From a checkpoint of a small sound classifier.
Model: 4.26M parameters, waveform 16khz input, arch tdnn, norm batchnorm, depths [12], widths [384].
Rows from block 3 of a small sound classifier, named by matrix and row number. Each number is 128 + 32 x the weight over its row's rms, rounded and kept within 0 to 255. All counts start at 0.
After each channel's rows are labels from the 100 clips, of 14848, where the channel reaches its highest value: "top examples" is what is common among them. Only what is clearly more common there than usual is listed. The data: babble in 24 made-up languages, each with its own sounds, syllables and stress or tones, from a formant synthesiser.
# conv: pointwise conv (model.blocks.3.conv.weight, 384x384x1), inputs 128-255

conv.104 [121 136 127 128 109 104 143 151 152 187  96 114 107 138 155  98 112 155 110 152 179 197 105 106 106 120 171 116  94 107 127 116 128 181 105 114 123 114 139 155  85  78 118 140 101 176 119  15 130 127 128 164 154  87 125 136 169 162 136 114 137 119 121 218  79 181 132  96 157  84 180 112  97 135 140 131 181  72  94 149 109  48  97 140 104 103 118 169 115 146 127 163 164 149  75 169  96 166  81 113  75 156 114 127 105 123 166 154  86 154  80 148  98 108 100  66  84 125 121  57 110 134 115 158 102  83 152 140]
top examples: voice: deep voice; prosody: tones

conv.48 [102 110 139 144 169 135 116 147 159  92  89  91 139 140 138 167 121 129 157 158 164 122 129 151 134 150 177 182 184 114 149 129  82 108 153 129  88 132 136 106 139 162  91 143  48  54 125 125 111 158 144 167  91 158  98  91 139 141 152 150 152 156 108 121 149 154 104 145 145 190 142 148 107  86 122 192 148 106  56 127 111 170 127 103  89 123  65 130 152  94 185 161 140 112 113 104  95 104 153 126 117 123  85 143  90  89 174  94  60  58 133 169 150 122 108 182 110 140 158 184 135 151 110 141 163 127 144 212]
top examples: voice: low voice; clipping

conv.306 [ 67 103 134 170 144  91 174 121 127 121 152 123 140  26 123 150  74  98 144 116  55  98 137 120 147 193 101 139 104 129 126 116 185 131 149 154 171 106 118 173 112 129  73 172  74  59  97 116 116 110  82 138 145 122 171 141 169 115 133 146 177  79 127 162 108 190 126 141 169 117 125 178 123  86 143 203 123 120 169  88 168 110 140 175 189 113 167 161 161 135 107 124 110 165 184 109 158 175 142 159 156 170 143 121 131 165 111 197 149 125  96 111 149 133 115  94 185 123 141 132 153 135 126 124 132 104  87 159]
top examples: voice: high voice; clipping

conv.74 [102 188 112 106  86 152 164 115 122 159 109 119 199 108 103  92 110 149 128 148 141 111 184 169 135 104 128 131 112 126 122 114 149 104  89 121  96 124 116  98 122 138 103 126 129 106 175 104 162 126 151  90 171 114  92 113 124 125  54 139  88  74  54 146  77  48  84 114 167 124 140 148  93 163 113  87 103  97 141 161 113  95  75 150 127 180 152 136 117  59 130  19 115 114 161 154 131  92 194 155 103 127 172 120 160 161  78 169 118 131 107 150 155 141  70  72 103 117 164 154 148 200 103 161 102 157 117 136]
top examples: voice: high voice; clipping

conv.95 [114  96  80 170 143  91 117 135 120  80 150  67 116 145 111  68 156  91 105  95 101  80 151 162 128 123  69 142  77 150 153  94  97 110  94 118 211 147 107  81 123 101 135 120 146 124 145 114 137 103 148  77 106 104 211  77 141 171 129 128 131 106 164  95 150 105 115 155 115 118 142 135 121 124 155 145 159 140 109 113 142 111 128 101 132  84 154 104 176 111 114 120 169 116  71 132 115 120 115 162 124 112 110 182 157 134 118 135 128 102  96 144 110 112 107 123  82 142 174 175 154 132 110 137 188  96  89 152]
top examples: voice: high voice; clipping

conv.259 [154  98 185 100 154 140 126 213 103 106  39  94 102 172 124  98 155 105 113 138 105 169 106 149 142 134 158 176 124 135 103 128 102 127  97 141 221 142 102 142 116  97 129 129 140 107  95 162 108 126 159 118 173 113 138  99 134 110 109 124 109 152 218 154 129 109 146 134 148 114 103 146 139 107 137  91 130 131 122 165 163  77 105 132  76  89 127 152 155 183 143 113 153 163  98 171 109 107  91 114 168 125 182 153 161 119 147 115 161 129 139 109 128 105 107 147 120 100 127  52 108 125 155 143  87  98 166 153]
top examples: clipping

conv.157 [108 139 131 107  39 124 138  94 164 113 157 150 122 178  80 129  63 136 142 127 105 128  35 209 148 162 156  80  99 111  87 116  85 190 159  53 124 164 106 130 120 131 128 112  88 147 147 127 114  47 157 104  56 167 111 159 127 143 105 111 110 127 139 114 146 201 107 130 130 139  85 124 136  84 114 118 116  91 146 156 113 176 125 151  84 123 153 125  81  97 138 138 174 182 166 161 137 131 107 168 159 114 174 141 131 118 138 133 197 152 128 115 144 163 132 109 138 115 149 205 176 121  76 179 124  69 127 152]
top examples: clipping

conv.313 [102 113 146  99 127  54 173 159 110 153 123 106 108 125 124 178 137 155  95 116 103 123 100 139 157 125 137 118 125 122 174  87 110 135 171 142 105  28 100 155  90 152 197 164 191 123 119 136  80  89  60 123  72 104 158  75 139 140 129 142  75 155 111  68 116 139 158 180 118 114  55 142 123 121 135 118 101  84  70 103 141 168  98  73  99 164 126  84 105 139 141  87 185 201  99  56 107 170 119 177  63 127 135  53 146  77 123 152 112 147 137 146 124 128 103 124 148 130  79 142 139  84  88 131 108 181 142 146]
top examples: voice: high voice; clipping

conv.379 [141 123 106  92 102 140 138 100 129 121 150 139 146 157 188 117  78  65 123 103 113 130 124 120 114  58 139 145 156 152 106 100  87 189 122 138 147  94  89 125 213 110 121 120 154  80 181 110 128 145 121 117 100 181  91 167 159 106 112 142 152 134 148  96 144 158 150 183 178 191 104 123 175 109 140  93 130 112 114 146 169 106 108 255 111 165  86 159 112 120 143 176 114  80 144 154  66 114  94 113 128 167 130 176 109 114 137 134 157  67 166 121 115  85 155 106 164 128  92 123 164 109 143 118 119 119 183  97]
top examples: clipping; voice: low voice

conv.293 [ 94 110 105 161 144 131  52  89 159  88 134 165 124  54 111 126  83 115 112 113  66 162 110 107 113 133 123 153 136 111  90  75 131 132 101  86 138 110 145 105 106  88 142 156  89 116 138 116  99 155 161  79 132  78 100 158  98  98  99 122 135  96  45 128 150  84  87 130  70 137 130 149  87 120 140 123 149 194 172 163 158 151 127  93 104 135 132 138 126 140 158 176 182 162  94 100 120 123  79 199 101  60 106 145 100 157 125 148 170 129  97 166 123 125  53 149 149 106 116 120  94 162 139  90 198 111  64 117]
top examples: clipping

conv.349 [199  91 177 117 139 133 124 136 102 171 131  85 112 112  82 116 112 129 122 119 111 110 180 134  75 132 151 255 122 132 113 112 104 148  87 142 117 131 115 164  44 167 107  99 130 118  65 101 136 100 177 170 127 157 154 139  71 163 107 196  72 138  75 147 158 156 151 136 132 112 100 157 151 106 110 125 137 176 168 178 197 148 120 111 133 178 110 136  68 122 170  95  73 154 153 132 142  95 145  81 127 123 152  86 122 125  94 129 125 115 110 104 159  71  96 115 177  64 115  98 129  86 162 119 140  97 117 163]
top examples: clipping

conv.174 [169  84 131 213  99 103  68 101 184  65 146 135 168 108 156  71 171 134  81 172 116  90 113 148 134 135 114 131  91  77 137 138 148 126 155  85 117 165 108  89 160 156 124  34 120 135 182 149  76 108 140 104 129 114 106 109 177 126 114 115 147 129 130 115 100  99 117  74  83 128 143 121  77 119  99 100 126 154 158  70 121  87 139  48 160 150 153 161 134  85 108 159 121 123 136 148  82  61 184 169  93 135 114 106 144 151 193 161 183 194  98 131 122  79  74 192  96 109 143  72  91 129 127 138 156 133 211 114]
top examples: voice: high voice; clipping

conv.106 [100  93 122  90 198 174  68 158 150 158 122 128  75 107  87  74  94 107 121 199  95 115  69 132 135 176 156 171 147 118  90  78  82  88 122 116  97  87  90  62 108  81 160  92 145 128 147 140 120 164 131 132 113  95  76 124  99 102 142 123  98 164 103 120 139  51 125 125  87 109 181 119 128 190 138 160  84 117 152 101 152 140 119 149 116 131  80 131 130 131 104  81 118 158 128 159 149 155 113 145 199 112 171 142 153 140 174  52 143 179 147 122 105 117  98  57  98 124 178 154 141 115 145 140 135 119 138  94]
top examples: voice: child-like voice; clipping

conv.231 [ 83 112  72 159 151 147 151 123 121  96 122 126 124 155  82  89 125  86  97 171 141 170 152  89 102 155 141 131 108 155 176 171 117 102 113 152 176 103 143 154  68  98 130 131 144 148  90 120 135 102 103 131  74 117 157  93 139 141 130 144 140 144 142  90 137 140 140 108 119  98 140 144  94  93 118 168  87 133 127 126 149 109 154 114 117 179 101 158 147 163 192 106 174 124 135 110 139 148 166  23 131 146 155  92 130  98 121 161 169  62 158 128 109  53 107 195  70 181 134 156  83 112 134 164  79 117  88 117]
top examples: voice: low voice; clipping; /ɑ/

conv.371 [139 114 100 114 162 173 147  99 125 163  77 105  94  79 134 137 105  82 102  96 159 151 175 133 150 154 167 130  98 117 100 144 161 126 164 140 124 167 140 117 121 163 166  91  87 122 155 170 126 126 124 127 141 148 125 125 145 116 131 125 155 156  90 146 110 161  88 130 107  87 144 110  90 166 120 113  47 125 106 152 148 144 155 124  94 123 136 113  61 130 154 119 153 117 129 152 172  98 101 169 109 126 170 115  81  45 189 142 129 138 134 134 115 136 123 154 170 126  98 119  58  81 120 135 143 123 149 141]
top examples: /ɑ/; clipping

conv.345 [122 111 125  97 105 116 113  90 102 162  28 125 121 103  82 163 180  71 170 102 122 140 119  77 135 144 107 108 120 146 133 156 121 159 160 168 128 178 112  88 127 121  80 114 132 138 136 141 115 187 112 159 135  75 160 138 113 109  56 176  92 112 112 134  91 101 138  89 156 163 103 121 129 169 148 180 181 138 167 150  90  84 141  84 123 137 179 130 104  91 148 163 112 156 107 132 185 174 152 182 103 125  70 112 111 177 162  95 222 139 180 149 133  70 115  91 119 134 139 131 162  95 112 125 100 147 111 126]
top examples: voice: low voice; clipping

conv.35 [ 84 151 133 158  84 139 109 123 190 131 229 119 146 113 107 177 178 166 104 111 155 149  97  90 170 115  91  95 129 177  93 137 147 139 106 128 138 164  68 154 126 142 172 163 152 163 116 113 124 142 114 107 121 138 111  58 119 152 136  91 103 139 140  98 157 128  68 143  81 145 181 126  82 145  77  98 169 159 110  66 136 108 138 140  80 131 143 254 168  88 182 110 150 128 172 137 117 128  76  99 120 160  52 108 123 156 136  93 145  97 131 143 148 115  72  93 105 115 190 150 117 112 144  78 116 135 163 153]
top examples: clipping; voice: low voice

conv.282 [122  87 113 138 102 196 124 108 129 142 161 114 157 128 193 190 118 145 153  91  65  76 108 128 103  95 174 125 151  84 170 133 114 163  88 127 120 133 107  96 131 142 118 106 134 133 125 121 126 120 177 160 135 140 123 147 119 117 137 126  50 126 168 145 146 156  62 121 161 146 144 213 134 119 105  48 110 127 160 120 127  65 169 132 136 134 134 129 153 152 158 124 201 177 128 120 112 142 119 148 117  76 223  85 104 110 131 161 164 144 125 128 101 127  69 151 108 147 108 145 125 111  65 167 179 108 165 151]
top examples: clipping; voice: low voice

conv.337 [121 152  64 190 148 152 113 158 185 111  93  78  82  78 117 133 103 162 130 164 142 179 115 115 119 104 184  64  96 168 139 158  71 108 141  87 181 185 156 171 124  56 138 152 132  90  87 107 112  99 108 180 141 138  73 129 160 132 122 116 130 143  91 131 161 184 123  98 113 169  49  82 171 118 143 123 164  56 127  87 115 141 144 165  81 104  73 155 113 130 153 116 144 124 109 189 121 118 113 163  98 157 105 109 103 131 153 127  99 106 168 161 125 150 114 108 126 140 147 118 138 101 111 178  68 135 126 161]
top examples: voice: deep voice; clipping

conv.330 [129 163 114 103 150 139 131 130 130  52  76 133 101 124 115 154 163  71 180 182 107 143 144  80 102 130 127  57  79 147 167 170  95 183 122 146 119 107 112 137 141 132 116 135 150 170 158 175 162 133 159 132 159 124 122  98  84  82  84  73 153 136 144 151 101  99 147 179  61 118 188 103 112 145  97 126  43 142 128 146 136 168 110 107 132 192 120 105 122 128  76 111 135 161 115  84 108  98 129 119 176 136 144 120 102 144  90 129 120 118 105 109  83 139 196 149 175 127 103  84 138 111 121 100 142 140 151 154]
top examples: voice: child-like voice; clipping

conv.182 [131 129  73  92 108 115 141 160 104 118 116 103  39  98 143 121 125 127 125 110  95 117 135 138 162 128 119 126 156  97 155 161 112  59 119 135 165 119 121 156  86 131 108 114  84 107 109 170 153 122 116 120 193 144 151 143 125 160 127 164 143 159 159  82 117  73  96 119 110 134  99  76 117 133 125  87 203  84 147 144 110 131  82 123 132  97 120 158 148 113 158  87 139 112  87 138 140 104  86 143 115 201 125 130  58 157 183 118 117 104 126  81 109 106 131 109  98 171 134 100 101 169 140 125 108 144 138 122]
top examples: voice: low voice; clipping

conv.169 [115 116 123 128  63  89 115 157 135 104 161  90 120 125 128 160 144 160 144  96 137 144  96 157 137  83 117  66 105 140 141  93  74 145  91  93 152 106 144  80 156 132 107  96 143  99  78  87 107 117 102 172 194 110 198 125 143 152 163 117  99 141 119 115 148 149  88 129 114 102 121 132 183 142 181 175 147 159 157 124 131 173 115 113 109  88 159  97  76 112  74 177  91 144  94 194 143 129  74 194 153 151 115 100 100 142  72 132 113  43  77 141 164 169 176 183 123 166 132 127  57 227  70 144 109 126 125 151]
top examples: clipping

conv.154 [212 113 142  37 119 120 109 151 109 125 136 155 146 106 141 156  80 131 115  95 124 120 114 132 119  98 111  48 142 194 100 143 132 120 126 138 100 123 149 118 135 147  97  82  65 177 143  75  99  56 126 105 128 129 177 135 182 167 112 160 117 141 111  95 148  96 145 107 158 116  62  90 112 113 152 126  91 152  98 183 131 110 131  87 104 158  92  95  66  95 120 186 158 116 100 121 135 108 111  96 141 115  98  72 117 103  56 123 151 132 152 160 139 155  95 119  88 125 139  92 101 126 140 133 130 144 106 168]
top examples: voice: high voice; clipping

conv.183 [135 134 128 164 176 127  97 141 161 115 155 172 124 131 154 125 122  80 154   9 138 124 149 154  95 134 146  89 186 151 174 106 125 130  99  98 128 170 134  89 153 116 131 119  90 162 116  71 100 109  73  87 152 187 120 174 178  96 141 134 122  96 143 145 149 153 104 172 101 192 158 112  90 111 105 115 147 228 181 126 138 124  51 102 106 166 125 137 123 140  40 163 128 143 118 153 101 108  83 129  72 156 107 157 110 164 120 143 201 122  84 137  75 113  88 100 120 171 126 102 122 148 149 126  61 156  89  98]
top examples: voice: deep voice; clipping

conv.55 [ 99 166 190 124 152  96 135 148  53 157 149 167 175 131 127 122 157 163 117 132 130  52  63 121 121 167 119 152 156 127 140  84 122 146 141 165 123 109 101  74 107 141 160 174 142 158 136 102 126  55 125 107 134 124 108 124 145 103  97 127 143 149 102 142 104 152 154 211 111 222 122 142  70 108 152 132 122  95 135  60 118 132 102 141 136 142 151 121 116 171 115  85 172 178 126  75 169  42 128 125 120 131 157 110 114 115  51 159 164 127  88 154 144 118 138  52 129 155 211 152 148 168 112 136 144 132 110 150]
top examples: voice: high voice; clipping

conv.319 [134  75 166  48  92  92 153 140 126  45  96 131 139 112 113 163  53 141  94  85 102 227 120 145 113 114 111 116 124  88 105 115 119 134 120 145  96 149 117 118 124 165 128 190  71 157  82  96 167 117  79 132 105 136 106 141 149 132 128 136 118  99 171  85 150 125 146  95 166 137 134 177 134  69 148 107 155 124  87 112 145 142 135 119  83 114  96  99 142 205 135 132 153 162 181 137 178 107 145  95 117 184 117 130 186  82 113 107  79 104 193 179 164 107 118 134  99 161 168  90 169  96  93 119 130 164 160 130]
top examples: voice: deep voice

conv.77 [161 133 141 118 170  99 145 113 112  76 145  79 127 167  79  95 100 173 138  76 117 104 154 142  99 171 131  96 142 139  76 164 154  93  95  27 162 104 106  75  59 121  94  97  82 124 170  74 174  75  89 107 110 119  64 107 113 118 142 146 139 174  94 177  97 122  93 119 139 141 103 140 125 137 137 130 127 123 181 110  98 148 119 174 109 117  63 156 123 137 173 152 144 137 131  98 158 132 140 128 151  98 133 148 126 186  64 125 125 139 133 136 141 173 105 116  86 141 129  72 189 122 123 115 107 134 186 111]
top examples: voice: low voice; clipping

conv.253 [145 127 150 121 145  80 126 131 129 112  91 175 101 135 114 158 152  90 142 129 140  88  81  44 179 105 124 135 122  88 111  95  86 150  81  77 169  84 100 129 115  48 151 137  92  92 132 110 124 115 111 126  59 124 108 118 133  99  91 119 187 124 104 119 101 123 132 138 113 115 132 114  87 140 144 110 188  92  74  95 105 144  86  63 131  95 146 138 132 154 146 105 244 126 128 184 149 156 120 132 150 118 110  96 171 108 126 107 122 117 120 153 135 140 133 139 148  76 118 176 124 153 103  89 111 150 160 122]
top examples: voice: child-like voice; /ɑ/; clipping

conv.135 [114 111  99 132  93 131 159  85 154 116  72 117 122 142 142 123  99 132  84 157 120 131 150  64 114 117 141 121 151 107 130 116 150 127  84 116 113 129 105 161  68  56  97 136 131 116 138 113  95 155 114 125  77  78 121 136 156 151 105 121 104 165 153 156  95  79 134 172 102 100 153  80 146  96 120  90 164 141 159  93 121 164  86 103 122 100 178 182 154 107 155 109 104 121  46  94 177  96 137 136 144 141  81 166 159 123 195 152 118 113 109  88 183  75 169  69 142  92  96 157  93 167 141 125 179 128  60  72]
top examples: voice: deep voice; clipping

conv.93 [145 180 107 101 120 127 147 123  90 223 128 152  90  81  92 117 155  87 126  96 129 119 156 148  82 155  92 164 135 134 108 218 134 124 132 172  59 105 138 127 107 123 119 150  53 144 159 149 150 124  72 131 140 144 152  82 157  73 160 159 107 141 142 105 151 128 157 121 138 100  98 180 151 154 142  76  81 158  68 150 112  32 150 120 152 111 171 129 128  66 132 136 154 136 154 130 161 125 104  72 208 137 198 111 149  93  97 131 125 155  50 140 144  92 117 153 106 110 175 156 122 126  83 123  73 108 196  69]
top examples: prosody: tones; voice: deep voice; clipping

conv.92 [141 103 142 104 151 155 133 183 128 113 122  95 133  99  92 183 162 112  62 117  62  90 169 103 144 103 160 100 106 149 118 127 104 140 163 153 153  91 106 117  69 111 171 145 152 129  97 147 135 170 112 149  91 135 164 123  89 207 119 143 202 163  78  76  58 158 137 197 120 146 120 146 148 136 175  55 121 149 166 133 152 147 112 125  91  80 137 133 123 103 147 128 185 141  99 109 155 135 136 145 151  70 135 143  98 141 146 152 130 174  81 194 117 118 116 146 180 129 136 134  95 179 109 162 206 112 126 188]
top examples: voice: child-like voice; clipping

conv.200 [147 154  74 124 108 143 149  71 128 103  90 137  97  75 112  97 103 147 154 124 155 162 148 138  97 126 126  99 155 121 113 128 111 141 114 163 102 163 134  71 138 124 130 159 143 123 132 125 119 166 133 138 193 105  77  75 100 126 105  93  99 161 103 126  55 103 119  93 113 119 162  61 134 154 131 191 145 126 104 120 119 141 136 139 100 145  52 168 104 147 165 115  86 105  68 109  58 151  80  85 135 111 100 134 125 165 115 138 133 106 148 204  99 191 134 154 105  93 122 144 143 181 136 134  95  97 196 153]
top examples: voice: child-like voice; clipping

conv.87 [ 77  95  83 126 188 103 143  85  94 114 134 107 130 141  97 145 160  91 118 127 148 166 144  94 131 108 106 102 172 163 128 101  79 170  99 168 144 120 112 150 165 111 130 121 109 145 130 161  92 113 126 166 109 105  78 118 110 123 111 181  94  90 100 126  68 125 159  84 108 124 122 162 130 137 199  80  81 109 132 176 166 141 145  95 108 127 188 106 110 130 119 171 113 160  88 131 165 152 137 122 163  68 131 104 177 144  70 126 125 121 146 153 132  96 200 150 155  82 112  67 176 134 147 168 137  82 126 103]
top examples: voice: child-like voice; prosody: no stress; /ɑ/

conv.208 [179 107 110 135 163 121 100 139 123  64 130 103 110  89 110 161 106 132 150 137 178 144 144 104 115  87 150  75  61 128  93 172 135 153 140 135 141 108 114 141 131 103 188 112 121 113 119 142 105  96 105 140 132 106 144  91 128 211 119 182 158 157 136 123  82  87 170 182  94  78 110 160 203 170 100 136  82 129 114  71 128 119 146 110  81  98 105 161 124 104 145  99 122 166  87 141 172 155 146 117 128 183 122 119  72 175 172 117  68 117 129 142 116 144 104 100 101 139 149  97 123 133 118 129 155 137 138 177]
top examples: voice: high voice; clipping

conv.186 [154 179 135 123 166 130 151 129 114 132 166  85 105 140 158 135  63 101 125 128 153  81 197 192 168 108 124 148  89 114 108  49 108 153 149 113 166 131 141  79 120 114 180 160  86  90  88 132 117 107  70 159  87 143 174  95 168 140  77 140 128 125 192 147  95 111 206 147 104 101  94  97 116  83  85 117 166  76 103  77 117 195 143  94 173  70 133 155 143 101 131 173 109 143 154 126 157 110  86  93 158 117 123  89 123 182 121 135 118 122 131 158 201 160 138 135 130 136  96 148  99 126  81 111 158 211 124 192]
top examples: voice: child-like voice; clipping

conv.300 [ 91 116 151 110 152 194 105 139  83 137 171 101 161 181 119 117 157 103 131 128 137 187 130 124  70  92  68 100 171 139 162 175 158  99 161 126 111 130 113 154 111  85 131 168 157  72  91 116  98 170 139 126 154  75 171 138 103 209 157  95 195 143  85 103  93 129 103 118 141 101 140 118 143 112  88 111 140 139 150 120 159 120  90 121  95 101 184 234 120 112 213 163  96  96 126 100 138 118  89 115  80 188 155 149 115 116 118 144 160 170 150 123  85 176  87  72 190 149 131 131 111 101 109 159 132 100  87 129]
top examples: voice: low voice; clipping

conv.328 [ 97 116 132  89 184 137 132 119 154 107 134 106 151 143 105  99 158 139 142  18 146  86 124 161 129 171 107 125  85 102 118 144 153 167 118 174 116  69 137 122 110  86  77  93 115  94 120  95 117 132 103 105 110 120 155 140 120  85 166  92 128  95 174  66 143 164 105 195 184 123 164  23 124 119 132  94 183 106  71 141 117 132 163  64 125 178 130 159 116  42  92  69  80 102 125 163 109  92 162  76 156 200 113 105 133 172 115  97 194 168 210  79 110 126  96 172 117 133 145 190 158 107 115 119  95 150 168  46]
top examples: clipping

conv.148 [140 211 131 156 168 159 131 137 112 111  81 101 125  89 120 191 102 128 111 190 158 143 104 175  91  75 135 141 134 131 196 131 169 153 170 137 161 132 113 127 133 137 134  85 196 176  91  51 171 157 100 128  49 172 104 133 133 141 141  91 124 160 106 148 126 145 105 135 141 142 208 121  98 103 117 116 134 102 114 128 114 172 176 109 133 131  85 126 169 170 137 165 125 163 110 116 159 116 115 115 136 106 101 130 159 199 135 133 142 103  52 125 133 129 110 205 132 151 103  62 194 132 108 128 143 135 149 157]
top examples: voice: child-like voice; clipping

conv.59 [ 86 127 149  66  73 118 106 139 123 153 102  94 128 103 138 171 173 125 160  58 131 144  56 147 126 150 171 146 102  70 125 100 141 141 107  99 143 148  72  94  95  57  97 122 170  75 122 114 154 120 109  83 172  81 103  86  90 103 124 114  55 175 144  74 204 137 135  97 124 178  91 129 152 101 139 126  94 168 128 135 184 166 122 115  93 117 195 133 112 128 130 162 104 142 109 108  98 138 155 123 155 154 146 126 112 151 158  80 191 110 136  87 128 144 102 115 105 148 167 155  72 117 106 124  99 168 135 149]
top examples: voice: child-like voice; clipping

conv.305 [147 133 134 123 180 103 140 160 144 164 119  67 109  73  61 145 113 134 132 141  84 179  86 130 147 120 153 141  96 111 144 149  95  92 123  73 154  77 129  66 151  99 165 121 120 108 149  76  97 104 137  88  77 122  97  80 126  99 118 132 181 159 130 138 126 130  94 110 103 156 110 107 140 173 116 182 125 125 170 128 108 161 116 120 101 123 137  84  65 110 118  89 113 123  47 115 200 134 175  94 125 178 146 136 136 122  43 100 113 121  88 132 125  96 181 174 119 120 105 159 177 124  70 153 137 135 115 160]
top examples: voice: child-like voice; clipping

conv.273 [ 78 105 202 185 114 142  60 124 140 110 145 168 130 121 150  85 112 130 154 159 145  86 157 111 127 124 111 110  74  71 138 158 147 112  80  99 169  95  83 111  19 147  86 123 103 146 134 164 114 112  80 143 125  99 125 105 137 166  88 158 144 128  81  82 147 113  74 113 117 124 123 111 105  96 144  94  93 133 144  98 135  51 106 117 156 143 140 158 147 150 124  53 113 126 178 125  89 127 135 164 126 127 195 118 185 182 108 142 140 108  92 119 146 112 117 113 131 120 152 166 118  76 137 130 176 159 107 140]
top examples: voice: high voice; clipping

conv.130 [202 129 110 101 140 146  72 175 172 127 169  82 134 166 111 101 183 162 135 130 102 123 146  95 154 143 174 162 123 193 126  97 136 126  75 152 174 157 125 155  81 148 181 118 161 134 133 117 122 130 107 147 110 148  93 106 142 123 109  92 161 171 137  81 154  99 104 137 154 118 136 123  74  93  99 104 100 129 113 116 154  91 108 125 100 101  98 107 122 171  88 223 166 138 122 113 148  98 153 145 217 128 122 254 151 126 135 139  67 156 154 139 190 181  78 132 168 130 124 162 109 106  64 152 117 104 133 163]
top examples: voice: child-like voice; clipping

conv.108 [ 94 143 183 102 149  94 143 103 196 116  94  68 139 102  72 131 203 124 149 138 142 151 112 129 163 157 103  94  72 113 149 118 150  68 176 104 122 155 139 100 147 160 130  67 137 155 139 135 132 113  87 160 104 116  96  62  88 133 101 167 158 168 101 122 117 138  95  63 122  68 123 112 101 156 117 178 161 182 164 128  67 107 116 132  76  79 140 129 154 107 137 209 104  88 121 155  96 124  87 106 163 116 154 169 111  99 191 149 116 152 106  69 122 148 113 103  80  81 139  80 168 184 112 127 134  81  74 179]
top examples: voice: low voice; clipping

conv.369 [108 152 123 108 146 185 134 160 142  90 120 179 169 129 163 131 109 141 163 123 114  86  92  87 142 161 176  98 133 128 115 130 120 125  83 202 109 112 130 100 126  85 109 123 138 173 150 139 107  93 113  68 138 189 175 105  66 160 150 156  82 131 153 211 115 111 116 120 154  77 173 179 111 109 194 164 130 131 123  42 117 135 159 104 104 197 127 115  67 142 140 167 118 144 181 133  88 141 138 130 156 109 110 149  72 151 116 158 145 148 123 144 161 139  98  49 124  91  96 114 154 121 137 134 123 114  97  34]
top examples: voice: child-like voice; clipping

conv.254 [ 72 138 115 201 125 123  90 110  95 121 114  90 113  95 123 132 135 140 167 100 145  95  96 147 119  87 168 127 104  98  97 166 127  65 134 129 167 153  99 214  95  84 124 100  92 150 110 120  81  76 115 108 133  93  88 167 116 157 172 109 177  95 107 168 103 110 146 134 157 125 112 124  94 157 119 149 138 135  98  98 141  90 150 137 129 104 127 128 131 139 146 139 135 103 156  62 114  63 180 133 142 140 141 102 125  99 116  87 115 134 140  87 114  88 106  95 111 116 126  92 162 162 148 110  62 151 143 166]
top examples: voice: high voice; clipping

conv.235 [111 105 149 137  75 140 174 173  66 114 118 193  62 124 109 149 105  89 100  98 127 129 172 117 107 131 188  95  99  88 140 149 112 198 180  85 132 110 160  79  97  76 111 126  93 118  91 193 118 109 121 136 118 112  89 177 180 131 123 108 137 161 143  92 161 103 133  69 128 131 122 142 154 111 148  87 155  77 135 138 101  68  82 144 157  74  96 209 124 182 117 133 105 156 100 147 156 111 133  97  99 140  89 125  99  75 117 109  92 122  84 138  58 128 179 126  95  83 101 165 146 122  99  77  86  89 151 122]
top examples: voice: low voice; clipping

conv.26 [142 152 114  94 141  86  88 173 140 131  93 130 149 213 144 123  92 154  95 144 156 135 136 140 193  90 139 154 103 114 141 141 128 144  80 140  48 170 105 155 221 167 131  59 174 100 134 139 113 120 128 206 115  80 119  92 132  71  82  66  98 177 153 141 101 110 125  86 112 121 132 146 103  99 139 107  96 124 127 194 132 141 130 102  62  93  94 111 150 125 160 157 184 143 106 127 134 195 146 123 185 140 176 111 120 160 139 120 158 140 101 105 144 135 139 106 111 141 139 114 108 163 129  98 106 155 150 168]
top examples: voice: low voice